From a checkpoint of a small image classifier.
Data: trained on simulated grey scan slices of phantoms with and without marks, 12.3 epochs.
Rows from block 3 of a small image classifier, named by matrix and row number. Rows with one number within an expert belong to one neuron, the router's apart. Each number is 128 + 32 x the weight over its row's rms, rounded and kept within 0 to 255. All counts start at 0. Numbers have three digits each.
After each expert's rows are labels from the 100 images, of 14848, where the router gives the expert most weight on average: "responds to" is what is common among them. Only what is clearly more common there than usual is listed. The data: simulated grey scan slices of phantoms with and without marks. In brackets: how many of the 100.
# router: slot weights (model.blocks.3.mlp.router.weight, 16x160, trained with AdamW), inputs 0-159
# up: expert up (model.blocks.3.mlp.up, 16x32x160), inputs 0-159
# down: expert down (model.blocks.3.mlp.down, 16x160x32, transposed), outputs 0-159

# expert 14
router.14:142187093080138156139140076170097089095155140159099114085108064137147161086065100149109172150105056157140165161115169156111159102173183119090136131104112178131109099142083099178140124161073140153126142118069102089103085080115118158101121149097101100105102101118123182149142157157150126094164090171139170161055150073118105132132159064144113118137144094100125128154144124175171120152125125126134183132185117136113114104090115144173090113096086141188189139170118194130074088165117103
up.0:149141093102111142145108085143119110128122149109099142130177101157112155125120119168112162122134054188155149142133149136166111096092160174141166096132150194168101126166087145149101156096176114096110111065119131114074099088084146123164095069105126173148071099112126163161112095128164034154122180107124065054097188118143111145087158114093131091144191132120143073146101076127123142140124105182093100080102140154136106171105177128163126121154100079165159149151130176164084077166121084
down.0:128123155140100110161211125124091081129069122102106114164118129124133161129098164141139093113156122110131148158124085120127134141139107173130039148120185218148170156132194128108076132157100126116189162153188135129116156141078161131133150167107137145140106204120136116126091125140077127118107097104116179109117148135083162137080099101117082117123106107179143110127138109095124092066144130165119137148139117084095152096095152173083166198160114170131220116164224127120117132125058117
up.1:128090137109123148121138155129118058086100086204064087158130168174153151074158086156093134138153114170175151087075118154115152098124167148167125139084151175106090117129146124166136120138122171175103120146147164184118153103110133146100128122093131105161119100081117183131104113178167101128134071159197174107107106102114098123116140112137110101141139085142196125145113105159100173114055133171119101092120163140173140178166167171162107063089173091122204152160183140148110148153099083
down.1:154134103157168113131160108079116182081090107113138112136119107163073173107112124141098154057144133138150069125162131109135124170152149132163091094143170125064159219056148155090121136148149095152169092127162107096147132156079092109149184162086141141147084100122171131183148171123146207162102106083107145135114077066176132149146092152058110137093145171145119060136155090084142113093165133086099123119124112136122121154072111067129132119113168156104126137123183143106171124105183134
up.2:162109132119119076141096082128194085132130128093157115131122135209113093187102151126055161135135123100122091150132139165105089124083134084111135143085127152143087127113116084107112147089127161134058112053101130160136111079108113134089039115146111102145110183123144140159105110110111187090179113140186077122140104164135155084172130116125124121104174122193096190078115168061121140121143098087190137114148158152143212113122131126166081133108106097152194136102151126124138162107167096
down.2:162129145174097125147117139150125110085168136142125119112177159050142140190152108183134094089097207119142121113149153089142117138181116186175140088171130117156181110116128146078111092121119104150132153176127183151100158099182176143173175103132117133146115102114050083145157127154135148095139169105151160103164150144125163142101182030150118161115130131071103171143154134149095114143084124153111141168112080104128124087180117162115161141143089124074063078133053095128179125118114154
up.3:175122136131138121179163102119134157133175142118138184120147094144118049091112163130141145157115057116142140155125154123112097110129107103091110125144069136119162128182108100191074164102173132158099102134182029067128073134170106113105132166096124123112142100188116115186164097110163162128132147132119113146076138151158128113164064136127118077171126129084166159141124075125154130119175156122113147075191107149100132098205125136155173161117097085185077092153137126086109116139187171
down.3:112175109139156128150078095095152113116085149114097138128091168147081109115160206134119140088145142101097138138106163148144119106111134152085139127127164179118162141150157171094138112138166152072170134087194098120098119100159139072148166175140185126138082161111189048139174079141067044108155052131106108118131188155100116076084145045114122159138152120194105113133137109096155105135190095138129131123150144093086122141091109158092111137120164107167112146132195159099129166125096124
responds to: chest (100)

# expert 3
router.3:145072083174148141096138120116100124153108177113080112114131148156154185128098118082171137121091152122098147173148149105076142112115106121082127114131136101086149142066151170085048173176153162105087185100132153137126106111170069125153091180167134116174114182128121169136168112098136119091088164154152132136158172111107172132145097164119070186082068145085104197144089124158127088124149102124074161117138106107146110091079141144157086164153089126124085163115069099138154102172201122
up.4:121125120168114125110128122106071112047156151185118061151073125181178106146152132126151159123076100100154133150098100173098167128158077176156121134153144165094127179150143175129076079132157091130195169171134150155141159159071188119142059175104132102132078108114121173126079072120150183141067092146148187173119075109131120125144184115121137089083118084092138100140135134148140129083061076112183109141142091101102089151109097154122112122116166135109147139148158150123121145155111088
down.4:188083212068090113127151156107165087093147194113142187156113136117169137133100070095116114133126149166140139112145146176126143195147135099105097106085089137089133140137141127154139127125092142102185114176101187129139121128106162117129120130131104091090163113116162134042095201127099129099139078127106153110037079117127132133121091198167134141158138179170168148119137187136088113160090121105008162123112134113124127137112085131127142085108160116153106146073123111124119100109114106
up.5:103124138115151138095137161155145138095118093153176154199106097119125070097084087113120137086125153114134069154113140121162124197173104101145132115114106137075133119153056109114153167137070138177152118141130168174071123092136164166157122140178129095058187057133196049175134188149160126131079104181180125090135144124136130125114112116125128125170141152141118091153179198134131187163121147128069183126160130094078157175154129111119119107148119151145095152129107139064136125095085123
down.5:126126068158115147122203138101178195186104127126131148142167164035145132138129091105114187104109121090134120114124115099084121132185183142158109119147177102063154168079111178187113172098090124119140146148102105088117144066155100133171116069179121153095167112170062126176081147142104193100116045140100092100141117120122121151126096105106111140099170098163147120093146167128176131176143103082089143116149101108112150099146168110156111168125138110169138114096115129073145116102092150
up.6:136089156118133084126120125114124140107181142097096080177135143120088184111156171144212102137067114173115123074124142137088147128104140091109124152123123175133164087047131149124118191206096085095101096155099187122111160125155072103106163115143141164145125112081095188128183128125185142183136133127164105064163098148098171092101124165126169165120108118092073194116088126148094079095142100142162123123124110116154102063176134135103113087118148164140125150098090105166129095184150112
down.6:111163140119072153135069118105106145169104113173111150097116093116167159126123180086120156154135108126111095128131136149158116092177125174156171052134139139117153099159133148112117137161174141084116123107111107110091098165163154186132135122114142102138120101153141041103085032088174184115132154139144137116069177125159149117175137097121113122101130120210122072129161147123178164170207169101129139227159071128136133099151060127105091170091150163099118138120161154116111092146108131
up.7:123125116141157102080148169127123120098096144024079181123122174162127180137122138113171154185099170117136124124139139146099117183071110143110100074107159143107091093148088107076113115116120117084070100135138094075088101141147116135132075139162097124137153122124130113093159193101125044111127139104176032144150157164050165110131125110142132154192144153091131132143111127100079105138128099104093110137114185115154083116143152147145179172121104129076059136099075135131178152149162097
down.7:120158186170149128136081087102094129119133109139135093110137114104157166133145185127142127131104088119125158112161159093141074114159111071052116183177135146058177101088162151122104145176161138064148104103164128113166122066079070112093157119151123123140057175161148119128142111145129158126133122120129124152167146100157118141143154205089140107116107118146088191102119117131139074060137136140161142183138049129109132100101046091099091203119150139109174110126057084122114115128132153
responds to: limb (100)

# expert 5
router.5:112108163192164111103150129088143161095163177101146115142155143136193073178130162133120181128097134083130111203123090144130065139198086121102178143194093112108144165132086140069100149111107146168116107141108135140119137105140109178156076114090156164158139111125136113150163150129129086131074167094098164146118169080155130113156077136105092047146164187135114106117214140107208157132105155144072111132094131119131168104148163144113145128117131142097086177104173090088152081139156123
up.0:121137097223153135088134189111114173106125111135103148061142177125160098136167112147087070086151145153101157137128111097180153143129117134137142110087148081138095118126164141120123143164158146105143128094123133196170177167082118167093102108153132110121130139117113175131137159078123101204135152115116117122255169154085118185136126155138095134170158211102135168100146042100138118139126183135112134141076096106135089147109161117131136095097159115124179121148091120178169133169138155
down.0:109123149113112116109096136135119140172153115119126102135141142063085126143086083072131141115147100161137041079155123158152130132022152101089173108144119092105147125086056127099187138137094092141119096157067196099126146146199113114153146107136097170162145138169124101105151148142139084110157191156090103130109128135086138145096109199113139138130099088114132117116137202145093146199114152146136141123130134144107107132089109100082130157145096180108094122113117075163109155160014117
up.1:101135192161116121142151191129118150093085095153123124116105147114160132138146110147086145140126131093147158168142113113144062119195153101125141154179076100110237124080110058094212110128103085178142118200143087120116132138180158127149166160071143141154188116126133084132170184155170157132082092210114133133104112127148117117134120101176123098167126141134126123189177145095143153162155111134101099128108149149158130147127111153116190150116167173124114177109164100064113094087119127
down.1:121095026147150135097107104149140152156137140135129149104111137096089145087149124118149154184137157128087150134107127114122136101227086169131120158149109114164049170144094115205095140150152145180083165102168111138109112108185128163158093040130163091100157119109138119082062173131153138148059182119111123144101147142132139155155172111144087158099119121102113098109141104118167103135151123138130095134126125136151128119187090149175150153147077100158062116163121126078149155134233140
up.2:144119119104109103118132183095076171134098170135133158172147081130177124089170039151111099111052096167108157102132032177139202132156151122142101096096165111125146132096138103128105123173132073120167108141142164089145123106150145124172128127139152139129140092103084104148125112168147144170142164136073133102138113022092149172126045104103135144162137119078172133101132153153127101146137105104090089108179088117078079065122149145088092163133147132103094126148139177177135133145098130
down.2:151121112146121172122093064105178167114151129154149119153105130068105106149108161138124122130109097136089078126145114140142124142129139120104099141127131204112185162073155112119108149166094068093080143186075135095123147164124069154123139142112147110107138129121119154154167102101053146070121226142104144088162128142090129154152106153114224147074072137140108166121104094116124087122196140105089106123180113140148112091147202073095120172146112147148111140138089134213153106105178151
up.3:106136087128191114106177159145109119165134141097120096139137134072149094094044149134147130183126150143153179102155146142145069094121142164135155093139123123102137188070129151102117098142129155117118077212112143132085168104117173194212127109161097124128118032170100165136148164114145121115113080083116113144123168180126136178126144151132148133131171160129131155133170184202162124119155138100099151100087093117121199121103068142204161137136126117080147108115130119109150144167077131
down.3:164115141057090145130109138088131192200091144146137170160096130130041087130174122156125152153129094142109073153107124140125148114144108125205148180151095118154141134142160094095130106120115132104150207128143045130127101126137136107104120112072154129101091128164034070177146128135089136195158158153135143155099159114180125091111141121132086104088176156132121099092134075124076124122105138136140129114112115143142178136132202165070080097090122106190158148139097061107118119107129137
responds to: belly (100)

# expert 1
router.1:098135139166162081053149126128158116126147131088112110097120166132125094114188126078158102155146206093131123077189114115104124141070092162136172092159179072134102081089107148118082137137155139120111167114148160124137158138118098122166135065170169173130118126115108076111137192128106125141106077132095152179190077173107135164161063111144087178126122169128137171126158080132084103101118178120112108097071139093117185177103134067121087083136115159072120172127113159139091104131101145
up.6:161187098130131177108109126113140154112104178068179128137129168154176149098135182097162076141188168079098161152161135142146101177086086198130153131107177136133060094129087151113102089105148202118109144120170137123143127150110176130166180154188154136084130129131149058148097104096101083176124152085085065127168143168142145107169110109170074146133127146100123150105124100127149143192193144108105154159119102114149152147095082084099166113115187133107112088111078129113151099118132090
down.6:164156194091172171089068085140108130101145148127145129152109156157127132149084165149139130195135147158148079139134148130132085148101115175183176066168136156079139154190037121105120144154160112189113138128081132105111081163105133119073157123108125116094115128163153120119102097122114137162172163132136100136123146126163163081080157108142158135136152114064106096155152171084148093105149138128198137162104100093096094069105151105128135114119077043167123082158043136147159139102143095
up.7:103139178161147091123148157209127124093186098194089073091132136088133112121151167158091133125169119064128123130146120081136089092154129034139131098181127100114177142155175081138134127191148126166173103185140098098087121134145075136114129177088093132141125130135144129135152180168078158173082143179101113178125067165116068173075131155175156108143054164165164131153153133102099111111077139154144108075082130140133133128135176127146133148143106124152106128157150139161101130087109155
down.7:139062113141148144128093143156106093139159139129075140159109148148116160122105128121115132152088090104112094156140116139144145119194139144088138125157096152073107125144081149129095161134152191106083093127090050147099129099105176139131138103123169104144039107139134180105100182083188126087168143039124169119088089115104133105171178164112117173174151121172125131116121214124130158132175085143188097141094123137146086106079153143137093155097166110164110140061202146084158122118148090
up.8:136147166156119116124148186100142134074129110111134182149150161174114074108094100157082144154122120091115107111142108082174097145154114112115096167109148115184153077193089134147140134087120127094091090109155084148170184172121143131131148088147124095116175047120088146174120133129184090183099121106068137128122197176113131151138078115127126112182158181104131165191135109105158138142118201106115119096112112092116121136222130185112173106140129112094059080153119123098127074105144162
down.8:114220171117146155115110158159140132113184115147113093079115109128089118078109146114147100105180090153111118099161106151153089156188137139150099123139142150083168162136109163155088099153145130061167165154145112092154113126064117091176145149103127131124064145094164023086055107155148121124073121094139141142147117099131093165203158123184104111134128149182148122144135206137130068092137121158096169103055151129126142122066125103161095124134097089130140103139137151158133172129157091
up.9:069123142121086133169108130197074061109131092159111105116088127169122170129116130131124107105102121083152197135177142183110161128127158150127135114088127147069095135123140095162131119156084108194143140188062192157097113144091107197158116090120122121094129143087200144077098131124171145077128172168174151107095111109140158116121120096158177128113141128147152159112098179211156155132106114184146164124099080105135112115074092098178122103092090151143200120106113151130099115130090091
down.9:149130109121156122126182129096154149139079138128132080145075164064134160116121214181109124089153138153101114140098135096116144124081124107077147123110139122128124166085137115114102181096190153103171171129132086137109126086125152107090129148137114155130101134207110084127061106108087141133158075137125119129120137100130130125119088163143108130094160116100116034088156109048221133092186147177151164114177093093125135053161171107072135124118090097178088158176105140142143168105151126
responds to: chest (100)

# expert 8
router.8:154124176126119129070109137180143098151156104115074097084139087176197082079100100134163109091126162139147132083099067122062087111135096106100098142110113132143134141095117165110137144150124123137143113140106110048102085138109083106109152097068135112156057135104108123179076165173074159170098076133162141099086090118105128138116074088122123143163108093157139158124102124076087076045141117131116145121116105148143146126153118180115074190175120159078096145127138189093156181133168125
up.2:113141116144091093099118138152174136153088154138071168090133109118140111095114151128075147109198138081119135091173117141090133106095131115051169106125128140158133130059100120083133120119157130154086112092156095101068125125115158099096109100069105102128084146148099085158098206189131159150111091135085124128144169152141125163065076142106164147094098133200112156113122068074110125082135163153114175132119098088147116149151156126152099141103125120178200168097192148096153156093179200
down.2:139168138149163077155124120165095162139089118095104156147174135113091136119135130145068103157115115133139121105128128151156109223182163133171110118125171093087100119119149137183080167142150136137192127074127110147147123141040146130117184144139099147140139122108155106108075057103115158146198101087138082112073171100121122130158182074070112136167163153192165078153144138142102162111131124131118171077062137108110128117208121115104098099155172100201106102096138165142110169120126133
up.3:085109138151071175123106151146122103181125105157149132083099182092139135198046103131118104082087133134065047168149162054085181090155083113089131147145099131149146076181168161149132121111061141110127109119094152156180120124108146124131102097186111080113172216083146120102147070114140099150128123169189181134118136072144103117121151144148108115160070138144154126140133142112125112147110148090164113168139098114142130106118122118129144056112108044116134114101166119148134121149120102
down.3:121142082122097134126103118099162086108141113138147146131105119134152128099134121076144119185179078169105142103160122116118103148135116071103169155067123131062120145072077084140156105150168121142133079127136105129129088085136108150061090180156026162104135127106141192057187194157123070106070124096137128109167078127174131100123102107117114109059145164088142173163085123126143126127100159114062108115138108142126132142146143187156148170171099136151070082101127092122116146099156180
up.4:116136141152128094159185141123152087124204113093063091159140125052100144115131167130193092114075104099094129083141137122121086072141110092074115116195108134115142062162142135125096158118092128117097105158135163163085099138124085186125086121205118154146103090128128174095195154104089095067129136111122130139158116131080106116161126140167150159111133172111110126188145124197141113123122112165085107103124118165134130159169106113169125180169138164062051125137156075129097128144098174
down.4:140122134164159154151116135168139178122206136138142148102098188165079111116109099121119170110080100107111064125133158174125086086172131122147093120172127119196135158140175108090096174125121147109167112148147129114144102167096083164136147127089149122100051180121082139153172153128176196078163088085101103080135150107101124104092076153146165081096117134138142221074148112109153129155116132148154155085173126132191151085153078115199142093103126150131138138129085170101133072119137144
up.5:100057130150165130063088145109119136122149157195130112135126140101164066126152156119132051095141146136122102123121093124080127133082067113106119149037112088161094153137072127116161171147119075125140099088091187155136087136069142174142107155126152130112065090103129149138149133089024112210160140094117139161165111134136160148106126119143173127084147097130109113131083104113114155117132130125124127157161093128117088147168147140104128132150119162093127135136099144096160139058017164
down.5:120188110164193148120172108147127095073150126091096140060082140106145072102167154155101191165152058150125129102121132152117101135174085110154160088137122135136087210153127080095090082099190154098104099093164126117154119135130117207084145075120159087111067210125154082125156065129125164143167137101148087145117156156130135146163135152129114121097103149155095149101123130125150149171126116162166119093123112142162145093113083119158087125062128087117144133069106141118165105159192120
responds to: head (100)

# expert 12
router.12:129103148118164076078112148175167097144096171079140144136087141126183172130128112110170103165105182119109138083172180168105089181134137139090080154163102137062060156103102146119193122169132117147088165096080177141062180121109111089123151149124133138097181164128116089089140134117188137127110168151205078128160128114080103126115115178132128146163174107156082175131136107163131059098127102148110096133064117117102113098175153154130112097113138144153167148103097077090158127121164083
up.2:128121102115170168086110152140127120140152133193073119119104116141151188132102100156118162134195126138153152116118114131109109127105195165111070183086149144115087045183068155086173085093084136104130159139158112149157151177105131129120145159148135087161108125139178111171069114137120212110114121171105167176108168057098123125153164107143122110162161142138147123154182108159141118174098110188170171153104178140143130125078135140136141081089139153114159144064137151092099110116156045
down.2:144182114186129120136229123148134186066098147139111101152159103176144115117118148130078149128100099120133152115146121163086054093139140121165158196133066114116192126068150122089105156152119133132201135087176129111160108107140114096169175082088149194113215141149134097127146141131143121165099177091104150142061103152119144135099117128101102158125137208181128126169152090089078118123110096090147126104148140142130141134178143194174127124102124124069111114107086126127162124129167129
up.3:083079159117104155124124149097156138089118088178115092121125148075126148184156134127113104138163151141168158085140142142125153098153114128102144143163111065100189121075160148128114062176161160196120164099112131129178170101071114108155138127078118125108097119133080113079136208138082174155080069188109183119147079122192108140142104173130171131103094154151130121127148123092115177106112124167137139091074103163204114190101122121161097128064180119104163137153150189143116136142113117
down.3:104147138124143109160111065155148132141141141142116141081063176085049150155125171077126124146097114115151143114152085112116160133096150143122113102160169164142147134082209133124094135113125117116165111139143211084111111138165106129130141207135093120164069155104136073091173084152054117109225174133112099159142144126084098111091135130136117178136085149143112144115096177147099109118156149163100124101111130110154161121057157107140133097152121083164139144091222154115075139068143132
up.4:141151138109164094141116160129114147108138112090147165127083116098131127160163138155125140130071105116129112061196123099178176181161136133132127121159170125073087174030104133130148061077181122102136099177142091107181120106121162144126118170175157124141136143119105153150156126116210127128134115115174094143197149159154153133104187156134161118104112125142101082120082131094147059050115118111132088159097084209130063147166101134134118101134157069201155149145156136116151108134133146
down.4:106122072103124133163043123127133128186130144060107082183193118044162109139101143092144108141143106105114114144136142122122132140149127066136165086145214129119129118049130094144153116125105093146157117132101163090131098057144118101137144177165077123102148202132170152093129211127077099109169089154159126129178149148123092211121105098187162115155127125149134136128078116117163139124134084132071146107104168139138157085109093100111118133134154139131089107113146145202139151140082116
up.5:135163093148086175138147151069154140157089130089139115133152141145171119138145118072178114150156108102093125130118107157158090110128145092060197137105160141140097172126141179139111055141184144162103146064127128191087155132101167127116105102176101144115171139127090111139056102114077110145064122080139134173176124160186141122088124175142110124100133211083134122120103124125088139149126134058189140161163122104119066140158138152136146151044171112096056111096120148101130145156138124
down.5:143153170141082087104108103176136145106096153172146144191079095128152129115140115084111089076173160123116112142097120145108111153068102091122140127159143107089095104157223145129135099143141118161085096125200079150182103116110109119125171132092139139131211100103147114104125097104091191130170200105095119114081095100098168129110097097153124160121159175085113090137148142103098070037128152053143093085112206152106110147075129125174110135146124149087142149096132123154127123108111107
responds to: belly (100); noisy (99)

# expert 0
router.0:175109078079108133138121132157089144130111134153134084193151082098147125104097150170076197106131070177113080101128118133144164099107149135112154121133134136117137172136070110109120117128129096105195085091096172108094093082075140157187152105101093089096129097054114123152116128184135197118081130162149153114133116075156107165101172116127133143091104118154130092129121186121104112140134073137133174144158131178093121125094072166083069116106088121151145144073159175165176196160082105
up.0:202160140077152146095107144120172231132158140154136133162118105152134122196142100148095133147079119150139056139123098153118188175141136158157071153167104172091176126128109151134078128158141151143181166088158106129193166159116124156093049162138121119114103139121085130125136088115057142161116074122130151194117115141130116108089138116094146133123103158178178133127125102168081127134109175062155114089103098090112118113135176179145070142103106067156135119098149110149146062106127113
down.0:108106104114168173117203119147162143108127087163130140043160160110131135129072169130113126081182109111138144150146129113120129134119150128153079136113076150100122122186044156144128160139144139132093126076112152148127078125120112118147193086089160160147080118145158130154097154156160060161203129117101114157155129112147082130139059222144091134127143165170128145145108162131111148140161139200178153136063092120117153166166185089160146061136165090122146113149181110077128158129134107
up.1:133135106083167111158122090106150151065078161151088089127113112106163106103148158160050139123140033144136118162100135108106137131117122079104155125066148175135110145150102135156097118120183123133158099146101073114076117126107092122085108127142129131097079153132081119145198128163097200203123177124139124129177121092143144156057117134125167127063133103158118150062143108092155128158134155115117149080168136099065100104160147181092113171104103145167202096145121124124141115159125209
down.1:146127130175131135090226106116129122129111118120116143081159106125137133132128180174133159110149185159142135162084139125108131087077119179131092203184093125130085195124151159136105152109156174132126172099120132212143133119091135162126139125126165128144085163172161115132088097149091128141097069081154129127081090117155132100143202170127064084140156159202155110057161159114128131032093131143161107106080138134114110175108129119153128108145141093106201150122174114133122133150133083
up.2:144139140148114138139092187160088085153142110163098164117140111174118186156141149080089132148128147123143135068169089111135188101130144154141064176115160106144099071122106127157183136079110159120154119112138057118151064055142158145189132114141111117157135116120106126111078091117162060161189066117151134136056163124073084128121144122168095088170153105182164126132093139182136118168151130176124183104085151134143127141118092138164123099095139089144171142112113140069107162143090056
down.2:111136197142162126104167119150122117153112147145129072082105070132150152114085115112127152161134093107119087143137121107120138193151151093149074105126120131157133123151037116126140127151083131148140130110167160152124127159202102071114167091123102174185145077151184128097097167114159106133097216098128066130139119115093118119177118106087091115196143061081119146171103166108111125154158112080087119146091175134160156125126171134151108142163115165113076141101049141104123122080210100
up.3:116145101130125125145166082088139128121066132196156146056116144064110141134068083084168124183121066080092175098154128101144098134142133093076045113178146140130128156139120087139088103136123100131099145109085092136167135157104113142141113151167149135114131127141117145189142171163147116108123107168137155144137105097093143120099104104168091109137119170079123121204178093099138172127149154135103165165149172117120108107164164127104117041154122138197080137195130160139123169102193195
down.3:125141213096157112119110139122132115135147170129139185144166133138112104130137153174146110112131129137142069123151118154143178098148136149117187130139140116119062088118203122166113135092148128109083104135131192114115062094115067080113119104142160094098127204118123146092116105147154104141137106086113084038152163174122114141150086182143188166131082148167088137088083168143096141142133151162157122104108074128160140163067127104098118109071153128144152220064130149132113118162050138
responds to: head (100)

# expert 7
router.7:155152077110119116108104173127129139146156159165119117090128095103160155108150054073164154147130152145153169090122101114083137179124168088121099069147143107080175095080158161088115138114112093126093103112077092072168158133124136149165088179151133121098124172104137083148156121107096087165145105139060115147151122152095075163099121140170125097083059162118097169143152081126135057100154138075061109105169097105082077144083118126141090077135136113187109122131103093085116098152090188
up.2:104116085102167137085121083166098171103115162140092082159117136128144109075168088175147133118156109177090080125113095172086167155135129147104118143108124136052114111146131202122106180127108135116139180103105205101167129155071094140101116147185159105112077129139116117177104094131056158162175085098101099120206081073123107105132104154114108134178116151096168131094164158181111151104143151095134114101128139110102122086140151117118090044137120095152162116108116154110098163135050076
down.2:130162085162064106124137128105123155149140103158120125068106134105123135126081203082147147138114139107131096101170141120133123074147175202139144106160114133109109120082115155146076126164175114093111156087106096128085128171193138108165131036125104099115170117124109153164178229137180175093085130135118116113085159144180162145160161148152126107079112180151043141157148104123120092160173132152200192137126103120158147085164152121150073142106133169130112136149130169124172147132143150
up.3:110180143092048174098118153136169134102161162141131084132142164152135127112079077119169102135144113155134050114101083210104115111102103114116126122091122157086118122137192140104058109129127138135149111162154197168126119176080084130097164174165144095121086151105104079153098067151071131177140137116083161118135104107148121128122122140164060141107116108082141118091128150130105087098152169104109129139172148092152207103059070102100118129140082159117145136129078153178113129134065098
down.3:101150000146145104143210079118154152097125131135091140155085136098084163099144189131168102062137144125123143128141124117096112053168119157163131180170136142146108170124037150161097131142158163149106163139161147108133089107141136148145151092089127142127089106113124160145201250121116150128148108087119152125096092142148141161162130074157147110090100194164116138134131104136115149160093123148137123122153088123129133142159171165172150117102094126141124131136145098132175167103181161
up.4:091150151196099125098143149055178193164106127079167116157121143142178081152077153149154140100152126080150088140120118148107064126129131138140135137117106119105152177043154128126105111097202109120089101122119097130131161138083113141160114156077153119114110164121111129208115101142104187184108091147119172128184146197186155095197108124171165181093160171146124079078134143106114143077154160156093128109162086177137162115124118176122125148129132114145159134119194159143133127157166135
down.4:145115139015082117152112073084157147066134161086141121183091157091162164102199128117137098160088118132128133124099138122108128093152144130101132152144136108135117138133155126137121109116056100133097129102204144129114101086141144096143088127161121128136078101099094116062184114106058127103125133078132129145133142159125171097119104090159086133076129110169109174141136065123094144125067128075087209107168186100113160130157071145113096153172117111186073116109102148062107122122134145
up.5:156170117151078175127103081103119193100156121142144178093158114124135131124083150138135055114162075160167077168150082169174174107109165119139159134062099150160158146140143092105128095117133120135146124123067124120067134142151125084101090162150132104079141160166142127184150056128106106112179134110143104088128154153135115131078154122091138065117124140101127087024159083115129130143182149126156159132143099174083082063107180164081134156097115143188161132112158138145168135137089160
down.5:146118079141147085140132151105139112141133095125151130148116100184149129138135142113137090142137177145076127132125144113124071119188064167177088114173193108206101142131124159168126129108091130106138148117191141113163113115129155169159111175119178139153166081141089174160081156126151174123127167107147104164132136118123128084196056137136107115113133080133133145184130049106145141144117120046139107185075165125087146175165095119155129126117095104122069103148069089177071126126211133
responds to: limb (91)